python train.py --encoder_arch="transformer" --model="encoder-decoder audio transcriber" --dataset="short made-up English sentences, spoken by a formant synthesiser in many voices" --train_examples=26041 --time_shift_ms=50 --n_mels=80 --hop_length=160 --input="log_mel" --spec_augment=false --win_length=400 --tokenizer="char" --vocab_size=30 --encoder_norm="rmsnorm" --encoder_norm_position="pre" --encoder_activation="squared_relu" --encoder_mlp_ratio=2 --encoder_head_dim=32 --encoder_fused_qkv=false --encoder_bias="all" --encoder_qk_norm=false --encoder_parallel_block=false --encoder_inner_norm=false --encoder_subsampling=4 --encoder_layers=10 --encoder_width=128 --encoder_positions="rope" --fusion="prefix" --decoder_width=320 --decoder_layers=8 --decoder_norm="layernorm" --decoder_norm_position="pre" --decoder_activation="gelu" --decoder_mlp_ratio=3 --decoder_head_dim=48 --decoder_fused_qkv=false --decoder_bias="all" --decoder_qk_norm=false --decoder_parallel_block=false --decoder_inner_norm=false --decoder_drop_path=0.1 --decoder_positions="learned" --decoder_prefix_bidirectional=false --decoder_connector="mlp" --decoder_tie_embeddings=false --init="lecun_normal" --residual_init="zero_last" --optimizer="adamw" --lr=0.0015 --beta1=0.9 --beta2=0.999 --eps=1e-08 --l1_shrink=0.03 --steps=10900 --batch_size=64 --epochs=26.8 --lr_schedule="wsd_sqrt" --decay_fraction=0.4 --final_lr_fraction=0.01 --warmup_steps=540 --weight_decay=0.2
Rows from block 4 of the text decoder of a small encoder-decoder audio transcriber, named by matrix and row number. Rows with one number belong to one neuron. Each number is 128 + 24 x the weight over its row's rms, rounded and kept within 0 to 255. All counts start at 0.
After each neuron's rows are labels from the 100 texts, of 14976, where the neuron reaches its highest value: "tokens" is the input token at the peak. Only what is clearly more common there than usual is listed. The data: short made-up English sentences, spoken by a formant synthesiser in many voices. In brackets: how many of the 100.
# fc1: MLP up (decoder.blocks.4.mlp.fc1.weight, 960x320), inputs 0-106
# fc2: MLP down (decoder.blocks.4.mlp.fc2.weight, 320x960, transposed), outputs 0-106

fc1.190 [129 127 143 115 150 115 125 113 140  65 169 165 153 128  99 132 147 135 123  77 165 127 128 133 129 105 132 129 122 151 180 138 125 172 128 136 131  52 146 136 100  98 144 119 124 103 138 139  81 128 166 129  90 113 128 146 169 128 163 124 161 123 149  83 114 154 142 129 117 117 109 120 128 159 100 145 132 118 119 128 138  87 134 115 128 140 122 139 115 129 131  97 123 139 130 145 128 128 139 147 131 109  99 128 136 128 149]
fc2.190 [128 176 126 130 118 105 130 131 142  91 130 131 127 145 128 104 161 121 129 128 148 120 141 133 130 105 128 118 110 117 160 151 149 121 132 169 151 113  73  94 128 132 144 122 107 122  96 145 143 129 153 187 155 108 126 128 129 154 145 151  98 128 131  98 125 118 176 128 166 118 127  99 128 123 107 103 125 124 128 143 137 130 186 127 128 117 123 137 123 127 128 128  91 127  96 171 111 109 115 125 118 165  91 134  78 146 118]
tokens: "t" (51); "s" (47)

fc1.356 [190 127 128 128 152 123 121 126 131 122 142 167 128 147 128 133 109  78 158 150 130 128 126 190  93 130 128 131 133 143 124 127 128 163 114 130 166 112 140 128  73 144 128 130 116 127 132  73  92 128 136 134 122 126 128 112 128 130  99 129  66 113 128 204 127 128 132 128 133 128  91 128 129 115 121 128 137 131 116 120 104 128 155 124 128 130  65 128 144 128 127 127 126  35 129 128 129 137 120 127  95 124 128 239 108 125 132]
fc2.356 [132 128  84 128 115  64 128 107 129 117 123 117 127 127 121 113 129 143 127 138 128 127 136 159 125 140 116  90 128 108 116 121  89 218 127 128 193 138 158 137 103 148 160 129 119 141 139 128 125 136  98 210  91 133 169 128 128 159  66 128 128 162 136 130 126 126 104 120 109 151 128 100 163 125 128  85 146 135 165  94 130 155 137 128 141 128 126  93 132 129 150 134 131 110 139 122 132 123 159 143 124 107 142 186 160 128 133]
tokens: "n" (96)

fc1.602 [127 128 214 134 143 128 126 124 128 133 143 129 144 126 128 128 128 128 128 130  98 128 123 128 122 120 153 128  95 128 130 123 127 214  67 125 144 148 171 128 122 107  48 200 130 147 128 128 132 128 123 136 123 118 140 128 137 144  89 125 141 168 129 142 131 120 130 150 147 128  84 123 143 139 128 128 141 133 128 128  65 129 113 129 131 128 113  44 120 107 128 128 128 124 117 129 137 128  49 124  89 127 136 145 129 138 127]
fc2.602 [124 124  98 131 125 187 114 150 129 132 125 124 138 142 129 137 128 121 128 127 128 129 137 128 126 129 111 133 132 132  13 150 150 125 126 129 117 144 129 143 107 123 114 138 125 129 142 115 141 161 134 128 128 137 131 129 127 130 252 128 129  81 142 138 127 118 133  48 127 153 128 128 122 128 128 127 122 113 125 159 147 146 149 126 134 111 153 128  83 129 128 131 152 131 123 160 116 120 128 108 128 128 128   7 169 128 127]
tokens: "n" (99)

fc1.539 [163  97 128 139 145 121 119 148 131 129 131 126 191 128 118 135 132  95 140 133 120 133 133 212 129 149 144 136 128 147  99 128 120 137 128 128 129 106 179 128 106  74  85 127 115 123 196  44 128 132 162 128  67 123 135 129 154 128 123 148 128 103 129 102 105 133 118  65 137 141 132 129 128 115 111 132 179 128 128 141 130 128 129 128 161 134 170 111 115 126 119 117 128 128 130 138 123 128 127 147 100 105 128 128 162 125 153]
fc2.539 [128 130 165 127 132   0 127 127 128 119 128 120 130 127 133 122 128 134 129 128 128 128 126 130 130 122 162 129 113 129 132 147 127 139 127 130 130 126 135 133 127 105 128 128  98 129 139 116 130 130 129 207 126 130 165 123 126 129  98 128 185 133 131 126 128 128 126 133 112 126 120 128 119 130 123 122 135 123 129 177 130 115 128 124 132 131 134 122 149 127 113 126 130 119 106 116 128 142 128 128 132 114 129 180 127 128 130]
tokens: "u" (91)

fc1.472 [184 124 127 138 140 127 129 197 129 127 128 111 128 127 128 135 127 133 144 127 130 126 128 138 161 133 133 122 128 131 138 139 142 153 149 183 128  77 128 128 134  53 139 102 117 130 129 112 128 128 127 121 128 146 130 145 153 135 125 133 143 150 127  92  89 134 128 114 153 130 132 121 124 128 123 134 133 177 128 168 126 136 128 151 128 128 125 126  96 128 124 111 122  87 128 132 126 128 121 121 102 128 174 120 193 135 128]
fc2.472 [136 130 124 112 141 132 101 129 129 120 135 159 131 129 129 142 120 126 133 149 131 153 122 124 127 136 106 151 127 130 127 129 134 128 117 116 128 118 128 124 137 128 128 135 124 125 128 115 125 130 141  78 141 120 128 127 145 138 128 128 128 128 124 110 126 128 128 126 133 126  87 129 127 139 156 114 127 132 128 128 126 133 129  95 142 121  97 133 110 119 128 130 128 166 131 113 128 132 114 126 128 128 125 128 133 140 127]
tokens: "b" (70); "<end>" (28)

fc1.15 [144 119 128 133 126 128 139 131 130 116 101 138 159  78 129 138 138 104 129 138 126  95 129 172 131 115 158 132 128 129 121 132 135 108 132 121 171  98 128 134 107  66 135 127 125 143 129 126 122 126 125 128 110 139 121  56 112 157 128 161 128 130 128 124  78  98 128  42 133 129 126 176 122 131 132 140 127 104 129 140 126 128 134 105 129 108 244 127 164 130 147 127 127 132 140 118 126 128  98 122 129  91 125 126 123 128 132]
fc2.15 [127 128 126 127 143 126 115 151 124 131 123  98 128 117 151 116 135 127 128 128 128 144 124 114 137 121 149 133 127 126 109 123 124 253 135 130 162 166 116 159 103 149 127 128 128 110 130 113 132 136 131 255 127 137 152 128 121 127 127 130 179 133 121 145 195 128 138 114 133 128 122 152 128 130 143 121 128 115 205 131 128 103 128 128 128 128 128 119 128 124  88 139 144 115 121  50 136 164 133 128 128 126 130 128 121 128 123]
tokens: "u" (87); "j" (9)

fc1.632 [126  99 100 129 131 128 134 165 145 126 122 129 151 101 128 141 136  95 130 134 134 116 144 144 126 169 114 126 130 122 105 143  99 176 124 188 130 178 128 139 134  86 143 136 122 103 135 122 111 141 112 124 133 127 153 149 149 149  84 129 113 177 128 124 120 119 130 128 130 158 124  97 128 123 131 142 107 175 127 159 131 185 137 144 127 131 108 127  96 128 133 130 116 126 131 131 130 122  62 101  99 134 122 128 206 147 127]
fc2.632 [115 129  95 127 136 112  85 129 127 124 193 155 143 151 128 156 107 137 156 125 128 146 127 134 129 129  96 129 137 127 135 123 114  28  48 127 148 120 132 133 130 110 143 171 103 126 148 128 124 104 114 116 129 139 113 132 153 123 124 124 127 116 159  78 128 113  75 122  97 145 101 114 121 129 135 113 120 157 129 173 127 110 155 121 131 147 128 167 123 155 118 161 110 136 126 149  75 152 128 128 122 126 124 132 136 127 130]
tokens: "b" (82)

fc1.413 [149  72 107 130 140 127 128 128 128 129 128  98 172 117 118 171 135 111 130 129 125 129 130 167 129 129 170 126 126 139 128 139 126 128 153 128 128 129 143 123  55  83  81 117 107 127 213  54 128 130 137 128  82 128 128 129 146 128 119 128 128 128 128 131  55 128 134 139 130 129 112 129 131 128 105 127 129 128 128 128 126 148 105 140 138 132 132 126  92 128 127  93 127 122 128 192 124 117 130 127 126  98 123 128 135 125 137]
fc2.413 [128 129 213 122 131 127 128 128 128 129 134 126 129 133 143 134 127 128 131 128 128 127 127 126 128 104 137 126 129 128 114 127 128 131 130 124 129 128 132 128 119 120 107 128 105 124 147 114 128 128 130 132 128 128  78 125 127 132 104 128 129 128 128 130 128 128 130 130 110 116 128 128 126 129 126 114  85 128 127 128 129 118 133 129 130 127 130 124 130 131 126 127 132 128 180 128 108 138 129 128 128 122 129 160 127 129 129]
tokens: "u" (43); "a" (26); "<end>" (19)

fc1.143 [133 127 128 128 128 128 131 138 128 128 129 132 165 128 119 128 129  94 150 135 128 128 128 209 128 130 136 128 128 135 128 160 128 128 130 128 128 119 154 129 118  81  94 128  77 117 128 125 128 128 137 133 113 128 137  97 136 128 128 136 127 124 131 133   0 128 128 128 128 129 122 130 128 120 112 135 128 132 112 128 128 122 118 128 128 128 128 127 128 129 128  90 126 122 128 127 126 129 126 127 125 126 128 128 128 128 168]
fc2.143 [127 161 134 126 128 133 121 127 138 126 114   0 127 215 148 132 128 127 131 129 132 129 128 130 128  34 129 134 196 131 127 127 137 127 105 126 120 125 127 124 119 118 180 127   0 105 136  82 127 128 132 126 156 128  95 129 127 121 129 129 135 133 129  78 135 128 125 134 126 123 126 126 128 128 115 123 118 127 129 168 136 132 131 120 123 121 154 131 136 128 125 126 129 130 129 127 128 142 135 126 127  96 132 132  88 132 128]
tokens: "r" (33); "g" (19); "w" (13); "k" (12)

fc1.163 [127  95 134 128 161 156 144  90 124 137 128  79 182 138 128 129 128 124 152 128 126 132 129 126 140 134 150 149 128 170 133 128 128 166 126 127 135  90 174 129 114  59 129 129 128 119 128  59 126 126 137 128 128 145 130 126 137 127 128 132 131 138 127 186 125 158 101 114 126 127 124 151 115 120 106 128 128 129 126 127 129 128 125 130 128 128 128 121 179 134 122 128 130 129 128 127 131 130 118  69 152  28 127 248 130 128 154]
fc2.163 [128 127 129 126 132 146 132 167 127 124 125 101 137 139 123 127 130 175 141 128 132 101 130 126 128  85 165 126 182 128 138 128 127 218 121 126 129  59 132 129 113 126 200 133 128 123  99 128 131 142 133 131 133 128  79  43 133 123 134 130 128 128 116 129 129 131 126 125 126 125 123 184 135 175 124 128 128 160 131 226 122  87 129 123 125 128 133 127 132 129 124 127 128 122 124 128 129 126 128 124 130  78 124 129  95 128 131]
tokens: "t" (69); "r" (16)

fc1.20 [123  71 140 126 148 125 127 128 122 129 166 141 148 132  97 111 129 136 127 139 126 125 136 174 123 132 123 142 125 122 130 166 118 162 135 125 128  88 134 140  88 136  65 132 107 134 156  59  82 120 142 137 128 151 171 128 122 138  59 105 127 125 125 133  68 168 128 161 129 126 124 127 135 120  79 139 198 186 131 121 136  91 187 129 136 128 122 123 144 122 141 125 126 129 161  91 143 129 139 163 104 140 134 124 129 129 183]
fc2.20 [127 132 127 126 129 120 117 124 129 121 125  99 130 135 125 128 148 134 133 147 135 100 141 144 127 126 128 126 144 128 137 124 131 126 151 122 136 104 130  86 129 126 172 127 113 128 127 121 127 127 136 130 131 126 255 111 129 190  77 135 128 128 131 127 128 142 130 129 123 144 129 126 129 151 126 120 188 193 130 137 136 128 155 130 125 127 129 124 123 110 214 127 146 126 182 129 127 130 141 123 128 106 119 123 128 133 130]
tokens: "o" (100)

fc1.550 [132 116 145 128 130 128 129 128 128 125 137 147 192 126  50 128 126 118 131 130 129 128 128 164 128 134 137 130 127 143 128 128 128 196 128 128 138 118 191 128 128  84  74 160 125 123 129 109 128 137 153 142  76 128 135 127 159 129 127 133 127 103 128 130  80 191 119 129 132 129 113 166 113 123  96 138 137 137 126 135 128 100  74 127 128 128 114 109 131 129 128 112 120  98 141 128 119 128  67 122 128 108 122 178 128 128 132]
fc2.550 [128 142 129 128 130 130 127 127 128 128 129 119 127 140 127 129 128 128 128 126 129 148 128 127 128 126 138 131 136 128 109 130 128 128 110 128 128 127 127  63 128 124 255 136 129 129 126 116 128 128 130 122 136 128  67 138 128 125 128 128 129 127 129 130 155 128 123 131 129 128 128 125 129 125 126 125 138 116 129 128 128 126 130 125 127 127 135 126  79 124 106 127 128 126 113 123 129 132 129 126 130 107 127 128 122 130 128]
tokens: "r" (82); "n" (18)

fc1.596 [139 106 155 128 128 128 138 130 128 125 109  98 128 127 128 128 144  92 137 100 130 131 136 122 129 127 151 134 128 128  67 130 133 128 122 130 133 134 151 152  50  93  96 125 129 117 193  88 128 131 101  96 128 131  81 127 135 123 147 126 143 134 134 169 127 128 106 114 112 129  45 128 102 124 128 117 128  71 128 128 128 127  87 123 125 124 137 112 153 128 122 128 128 129 119 122 132 155 125 126 128  89 185 131 150 143 134]
fc2.596 [144 117 155 126 131 181 128 127 128 131 108 130 114 129 135 134 145 106 128 141 121 128 118 123 131 125 121 153 128 131 127 126 137 131 210 126 112 112  92 126 126 171 174 131 128 130 128 123 114 127 138  77 128 132  72 101 114 127 128 133 117 128 109 144 149 125 125 107 132 131 117 125 115 132 123 133 178  99 128 125 128 141 130 132 127 129 132  96 142  83 105 130 135 149  97 128 182 118 113 135 155 126  92  66 146 129 134]
tokens: "n" (60); "i" (26)

fc1.232 [128 101 143 111 108 128 156 137 123 122 128 122 177 128 130 133 137 101 125  88 128 134 159 219 163 127 143 136 126 131  85 124 132 159  57 127 178 148 177 140 130  57 128 179 132 117 127 113 134 132 152 128 105 135 142 129 135 128  40 148 141 127 116 139 111 130 110 126 117 131  85 129 125 108 129 135 129 128 128 157 122 125 151 131 127 131 115 125 125 152 109 128 130 128 117 121 131 148  78 110  97  78 128 241 128 125 123]
fc2.232 [128 152 125 128 124 163 136 145 128 151 120 130 127  76 131 126 129 137 137 131 125 129 127 117 124 128 115 128 133 132 116 128 131 126 146 127 132 108  92 137 128 152 127 128 155 135  89 134 128 130 124 126 141 152 111 121 127 127 158 127 129 118 112 130 124 127 153 105 137  66 130 141  81 158 166 138  66 114 149 197 123 159 115 151 128  99 123 132 129 132 129 128 151 146 130  44 129 130 128 123 125 103 123 133 138 130 124]
tokens: "u" (84); "k" (7)

fc1.74 [181 127 130 128 125 128 127 127 118 129 140 140 128 129 127 123 200 128 128 128 127 127 128  78 100 128 107 128 128 129   0 128 128 255 128 130  92 138 118 134 126 180 128 124 140 129 127 131 128 128 125 128 132 130 128 128 119 127 130 128 144 148 128 129 167 126 127 118 133 127 130 119 126 127 127 123 127 114 128 129 129 110 128 121 128 127 130 131 128 128 130 128 128 128 128  64 128 127 144 138 125 141 128 128 127 127 129]
fc2.74 [125 130 128 124 130 128 128 128 179 127 141 125 128 131 139 143 126 129 127 129 128 131 115  88 130  50 130 138 132 129 137 128 126 128 123 117 133 124 128 131 112  92 129 136  84 129 135 128 128 129 178 124 147 127 128 129 134 112 109 129 133 127 127 116 134 128 138 102 126 127 128 129 128 138 126 126 119 126 129 128 139 135 132 129 128 127 126 123 128 130  57 128 128 132 106 127 129 169 129 125 155 119 128 129 127 128 127]
tokens: "o" (62); "a" (38)

fc1.718 [153  98 142 140 132 128 125 130 134 115 158 131 128 128  81 127 128  93 162  98 124 135 128 198 126 129 142 128 125 179 140 129 132 236 136 128 119 116 136 128 102 115 122 127  99 124 126 112 127 128 148 122 100 132 128 119 163 129 129 146 128 127 131 128 100 170 124 106 135 132 128 128 130 128  70 154 139 127 118 153 126  85 101 132 132 128 127 127 100 126 114  85 128 104 127 128 129 127 108 119 128  80 129 169 162 128 165]
fc2.718 [128 155 129 129 131 124 126 124 128 128 140 128 129 130 133 130 125 110 128 123 129 146 128 132 128 127 133 128 128 128 127 130 127 127 127 127 130 121 133 129 128 126 130 130 130 133 127 122 128 129 129 130 127 129 122 126 128 126 129 128 131 128 130 130 123 127 126 129 123 126 128 127 120 128 125 111 128 115 125 126 131 128 128 127 128 130 133 124 128 127 114 128 129 128 105 121 127 132 129 127 128 117 128   0 127 128 128]
tokens: "n" (99)

fc1.331 [176  90  91 139 146 139 137 219 131 122 121 140 152 113 111 126 139  76 132 132 126 129 127 203 129 126 127 129 132 148 124 128 126 125 145 141 130 131 120 129 128 125  61 109 104 132 116 114 133 131 130 152  87 110 125 111 128 132 137 142  83 127 176 129  75 126 128 123 126 187 128 128 125 125 132 149 154 133  47 128  99 132 129 129 138 128 128 127 136 130 121  79 137 128 112 126 128 136 125 126  60 130 142 143 137 129 171]
fc2.331 [128 128 129 122 128 127 126 158 130 128 126 121 125 129 129 134 123 117 128 128 128 121 129 133 128 121 125 128 130 128 123 129 128 130 125 128 128 112 131  44 125 128 122 128 125 132 129 125 129 128 128 129 127 127  77 134 126 131 137 128 133 129 128 126 125 128 126 130 127 130 128 127  98 128 126 127  64 121   0 134 129 130 137 126 128 127 137 130 128 126 130 126 129 128 129 127 125 128 130 127 128 124 128 195 127 128 130]
tokens: "o" (100)

fc1.571 [160 128 143 121 127 133 135 173 120 123 154 128 150 127 128 112 100 116 167 127 131 125 122 163 127 128 138 128 128 128  90 126 128 170  98 119 144 104 151 130 128 113 121 121 125 121 129  27 108 127 133 127 119 129 113  79 144 128 127 120 128 128 128 129 116 136 128 128 113 123  86 150 127  90 128 128 104 171  63 122  87 107 131 111 128 132 128 128 131 137 128 135 115 112 128 110 141 129 101 101 129  86 139 169 115 128 128]
fc2.571 [128 129 119 120 128 144 147 197 132 120 128 128 123  67 134 124 128 128 130 133 130 120 129 128 128 115 123 129 128 128 139 126 143  67 128 128 133 111 218 111 128 128 154 112 130 116 128 142 101 126 129 128 128 127 128 128 128 136 128 128 151 122 128  88   0 131 128 133 116 111 128 129 128 138 128 130  25 186 128 146 131 130 128 130 126 128 128 131 132 128 137 127 126 122 128 103 129 128 142 128 131 124 127 137 123 153 131]
tokens: "r" (37); "e" (33); "l" (30)

fc1.291 [129  99 141 139 117 126 139 125 128 128  78 138 128 124 128 132 127  99 152 170 101 127 176 131 131 147 129 147 129 136 167 128 136 223  67 139 103 127 253 155 241 118 143 128 138 128 121 128 191 128 159 176 119 123 128  39  96 138 132 143 136 137 128 114 108 144 108 132 130 186  76 126 128 132 117 129 130 133 101 127  89 113 108 112 126 128 128  87 103 146 119 128 125 135 106 125 116 111 129 127 134 135 182 128 128 134 126]
fc2.291 [127 129 128 133 128 128 148 119 115 128  40 128 142 164 160 117 129 152 128 134 154 119 130 127 133 127 128 139 119 109 158 137 117 148 129 127  90  76  84 183 119 124 228 121 120 129 138 128 128 124 139 193 131 128 128  78 127 128 144 128  89 128 125 129 128 126 144 115 134 125 110 120 111 128 129 121 149 154 133 150 129 168 133  96 102 120 129 129 130 107 125 138 141  94 106 125 129 120 129 129 196 127 123 132 129 131 138]
tokens: "r" (33); "d" (32); "p" (24)

fc1.435 [147 126 128 128 128 128 128 136 128 128 128 131 212 129 118 127 128 116 128 128 128 128 128 160 129 128 128 129 128 142 128 128 128 216 128 149 131 117 167 127 124 109  50 128  70 128 128 116 128 128 133 130 105 128 136 124 136 128 128 128 115 124 128 128  75 128 128 128 128 128 128 144 127 124 101 128 128 128 120 132 128 107 125 128 128 128 126 126 128 128 126 128 128  73 128 120 128 128 114 128 127 128 129 151 145 128 133]
fc2.435 [128 140 130 127 131 131 125 125 128 128 129 109 134 135 129 130 127 128 129 128 130 174 129 129 128  81 130 127 193 123 126 128 126 126 124 125 129 125 129 132 111 113 247 128 133 130 130 103 127 130 145 115 144 130   0 127 126 130 125 129 133 132 128 128 133 128 121 134 128 123 127 127 128 128 121 116 122 130 125 129 134 133 131 125 127 125 140 121 136 128  66 126 129 127 130 128 126 169 133 121 130 100 133 129 116 134 128]
tokens: "r" (59); "d" (37)

fc1.122 [128 128 128 128 128 128 128 128 128 128 128 128 128 128 128 128 129 128 128 128 128 128 128  98 128 124 128 128 128 100 128 128 128 128 128 128 128 128  75 128 128 128 128 128 131 128 128 128 128 128 128 128 128 128 128 111 128 128 128 128 128 128 128  98 165 128 128 128 128 128 128 122 128 128 128 128 128 128 128 128 129 170 128 118 128 128 127 128 128 128 128 128 128 128 128 128 128 128 128 128 128 128 128 128 128 128 128]
fc2.122 [125 128 255 123 134 127 128 127 130 128 130 120 127 131 128 128 127 128 129 129 132 140 128 128 132 125 154 136 131 128 126 130 127 124 127 125 129  42 131 138 110 124 127 130 132 126 127 109 127 128 147 129 134 127 127 126 135 131 133 130 171 135 129 131 129 129 127 130 128 122 127 127 126 128 124 127 128 169 130 127 139 132 129 176 128 128 130 124 134 127 126 125 128 126 125 126 129 141 135 124 131 119 133 129 133 128 129]
tokens: "d" (99)

fc1.607 [171 101 137 139 128 128 128 106 112 111 117 147 130 128  27 126 128  61 134 119 126 114 129 160 128 146 128 127 131 137 128 191 124 177  84 187  65 128 243 142 179 140 184 139 128 119 128 142 128 135 128 120 128 129 123 130 128 135 156 128 123 114 128 128  94 158 104 129 128 162 128 141 128 128 106 146 128 128  27 127  85 139 126 128 128 128  99 144 139 125 132 128 132  84 134 141  85  88 104  83  97 132 126 182 137 133 143]
fc2.607 [128 137 131 157 128  91 112   0 128 162 130 128 128 130 128 128 106 116 128 131 125 124 128 128 128 164 126 127 127 125 110 128 105 128  86 125 129 180 161 127 156 132 252 133 160 129 128 129 183 128 111 120 127 126 135 182 123 128 127 129 134 128 156 130 131 124  83 125 129 128 132 145 158 126 131 119 129 134 115 126 127 193 128 128 131 128 119 110 150 128 177 134 120 128 151 138 129 128 129 126 133 109 134 128 149 129 128]
tokens: "t" (100)

fc1.266 [133 132 114 129 156 125 167 134 132 130 123 103 134 113 106 103 131 121 128 147 133 113 163 232 142 122 183 117 131 124 113 142 119 149 133 152 123 137 128 132 128  98 131 119 108 129 112  56 120 118 172 128 102 123 132 125 109 139 127 131 127 127 127 121 125 124 144 121 127 147 108 110 145 133 132 129 140 131 130 122 137  94 134 119 126 133 143 123 144 132 131 130 126 122 141 130 113 111 151 128 135  24 106 145 133 132 128]
fc2.266 [128 127 142 127 131 126 129 112 120 127 122 127 141  84 104 153 151 128 146 133 129 129 127  95 126 158  89 143 129 123 110 141  99 129  60 154 161 165 245 149 148 151 214 136 144  68 135 116 129 165 142 111 130 122 130 125 154 134 135 141 152 128 134 113  92 133 107 130 103 109 127 165 145 123 110 108  78 124 203 127 127 101 130 127 129 125  72 125 165 122 111 129 135 126 125 101 126 151 130 127 131 133 129 124 129 127 129]
tokens: "b" (82); "o" (12)

fc1.43 [128 129 128 128 196 128 127 161 124 128 128 177 128 131 128 151 128 128 128 123 129 128 127 128 128 130 130 151 128 129 120 129 133 128 127 126 128 128 128 135 124 126 128 128 135 128 119 123 122 128 175 131 128 172 158 129 129 127   0 128   0 139 112 128 115 128 126 128 129 128 129 132 127 124 128 126 128 128 128 127 207 128 149 126 127 128 107 128 128 129 129 128 121 127 128 128 127 197 128 128 128 127 129 132 125 128 128]
fc2.43 [114 130 128 124 165 128 172 128 179 129 123 127  39 128 183 128 148 129 129 132 130 129 111 121 184  48 137 129 128 128 127 122 127 127 127 125 129  91 128 142 105  89 128 141 125 126 129 118 128 128 134 127 161 132 101 127 129 118 120 136 155 128 128 124 134 125 135 108 127 126 128 129 127 128 128 125 122 127 129 128 160 134 128 157  82 127 129 127 131 130 120 141 129 128 120 126 129 135 129 103 128  21 129 128  88 128 113]
tokens: "b" (55); "h" (20); "l" (19)

fc1.494 [127 128 128 125 127 128 137 133 114 129 127 127 151 131 130 130 131 129 135 129 127 129 130 159 136 133 130 128 128 126 139 127 129 135 128 106 130 124 128 127 128 105  91 129 129 116 129 128 130 128 147 130 128 143 141 114 141 127 124 136 128 127 127 132  47 129 129 129 127 129 135 149 126 132 118 136 128 128 128 124 109  99  51 128 129 128 146 124 127 126 127 129 140 131 127 126 125 130 128 117 130 118 127 120 128 129 128]
fc2.494 [ 87 130 128 119 151 127 128 128 131 124 126 125 143 129 141 132 142 129 143 129 140 132 119 110 171  83 150 132 147 124 129 117 128 128 127 118 154  52 128 140  93 120 139 144  80 116 131  73 128 130 141 128 146 138 125  39 158 114 125 137 133 132 111  97 162 129 146 113 118 125 115 184 125 134 127  98 112 151 137 129 132 130 131 129  88 127 128 124 106 133 120 175 128 127 122  89 128 188 128 127 134  89 129 129  55 128 105]
tokens: "d" (31); "k" (25); "g" (20); "<end>" (12)

fc1.210 [128  88 125 132 142 131  69 151 118 129 167  95 207  52  91 127 124 125 154 114 129 128 132 122 114 148 145 129 129 133 128 133 128 186 142 134 128 116 169 142 118 128 141 123 122 112 167 104 139 130 140 115 108 136 128 139 146 130 130 167 141 129 125  81 127 133 129 115 131 128 112 132 128 127  99 128 144 128 128 184 140  67 128 130 159 128 167 113 127 136 127  82 129 135 141 110 116 126 117 196 128 124 128 121 169 130 136]
fc2.210 [128 128  45 116 136 147 129 128 137 126 150 125 124 228 140  99 141 124 128 125 133 128 128 131 130 126 128 129 165 127 132 115 137 129 146 130 135 128 115 110  66 125 128 120 150 128 127 134 128 128 177 128 131 128 147 133 127 127 128 130 128 123 131  99 148 135 132 128 128 128 128 129 155 149 142 180 128 130   1  54 131 128 159 129 114 128 131 148 117 115 128 126 129 134 139 139 127 127 129 123 126 102 121 128 115 133 119]
tokens: "n" (81); "p" (7)

fc1.252 [155 104 149 128 152 130 133 156 128 127 146 133 128 122 117 134 108  81 138 145 133 126 131 142  94 128 128 147 128 127  62 148 125 113 165 137 128 134 128 128  71 129 113 124 113 128 127  82 124 123 134 112 128 151  49 127 103 139 128 128  86  62 128 185 128 128 129 128 170 130 128 129 116  81 122 152 159  93 123 128 123 150 128 128 128 128 128 127 174 101 130 105 133 128 134 126 128 137 128 120 128 123 109 228 141 129 161]
fc2.252 [137 128 138 129 128 128 127 173 111 125 126 136 130 120 115 139 130 128 128 129 139 124 142 129 127 127 129 123 129 123 131 127 128 128 127 128 128 118 127 179 125 127  67 134 128 127 127 128 122 131 126 128 123 131 129 127 125 173 114 132  94 144 128 128 128 129 111 128 129 128 116 125 127 133 137 148 129 123 162 124 138 119 137 128 128 127 128 128 139 126 137 128 116 127 138 124 129 126 130 132 128 127 128 128 135 128 129]
tokens: "r" (100)

fc1.381 [158 122 129 128 146 128 160 154 123 124 135 120 153 128 128 128 124 128 143 128 128 130 130 187 128 128 126 144 128 128 105 130 122 132 125 169 176  90 128 133 119 128 131 129  95 126 129  75 100 129 144 122 128 143 125 111 157 128  93 137  99 102 128 127 128 130 128 101 144 129 112 140 123 122 121 132 161 128 128 153 127 128 141 128 131 132 116 128 176 128 121 120 127  84 140 141 128 148 170 128 128  86 128 137 112 126 128]
fc2.381 [128 124 133 132 129 128 128 129 129 129 128 128 128 125 127 118 149 128 131 128 127 112 135 131 128 130 125 131 128 135 128 136 124 165 178 128 129 134 105 129 135 128  51 112 117  98 129 128 129 128 136 127 127 128 178 126 124 151 130 128 129 129 136 126 106 144 113 128 128 126 114 110 130 128 128 126 128 128 129 127 125 127 120 125 130 128 117 127 136 127 144 129 128 127 158 108 120 104 144 166 130 129 129 184 128 127 138]
tokens: "r" (65); "o" (35)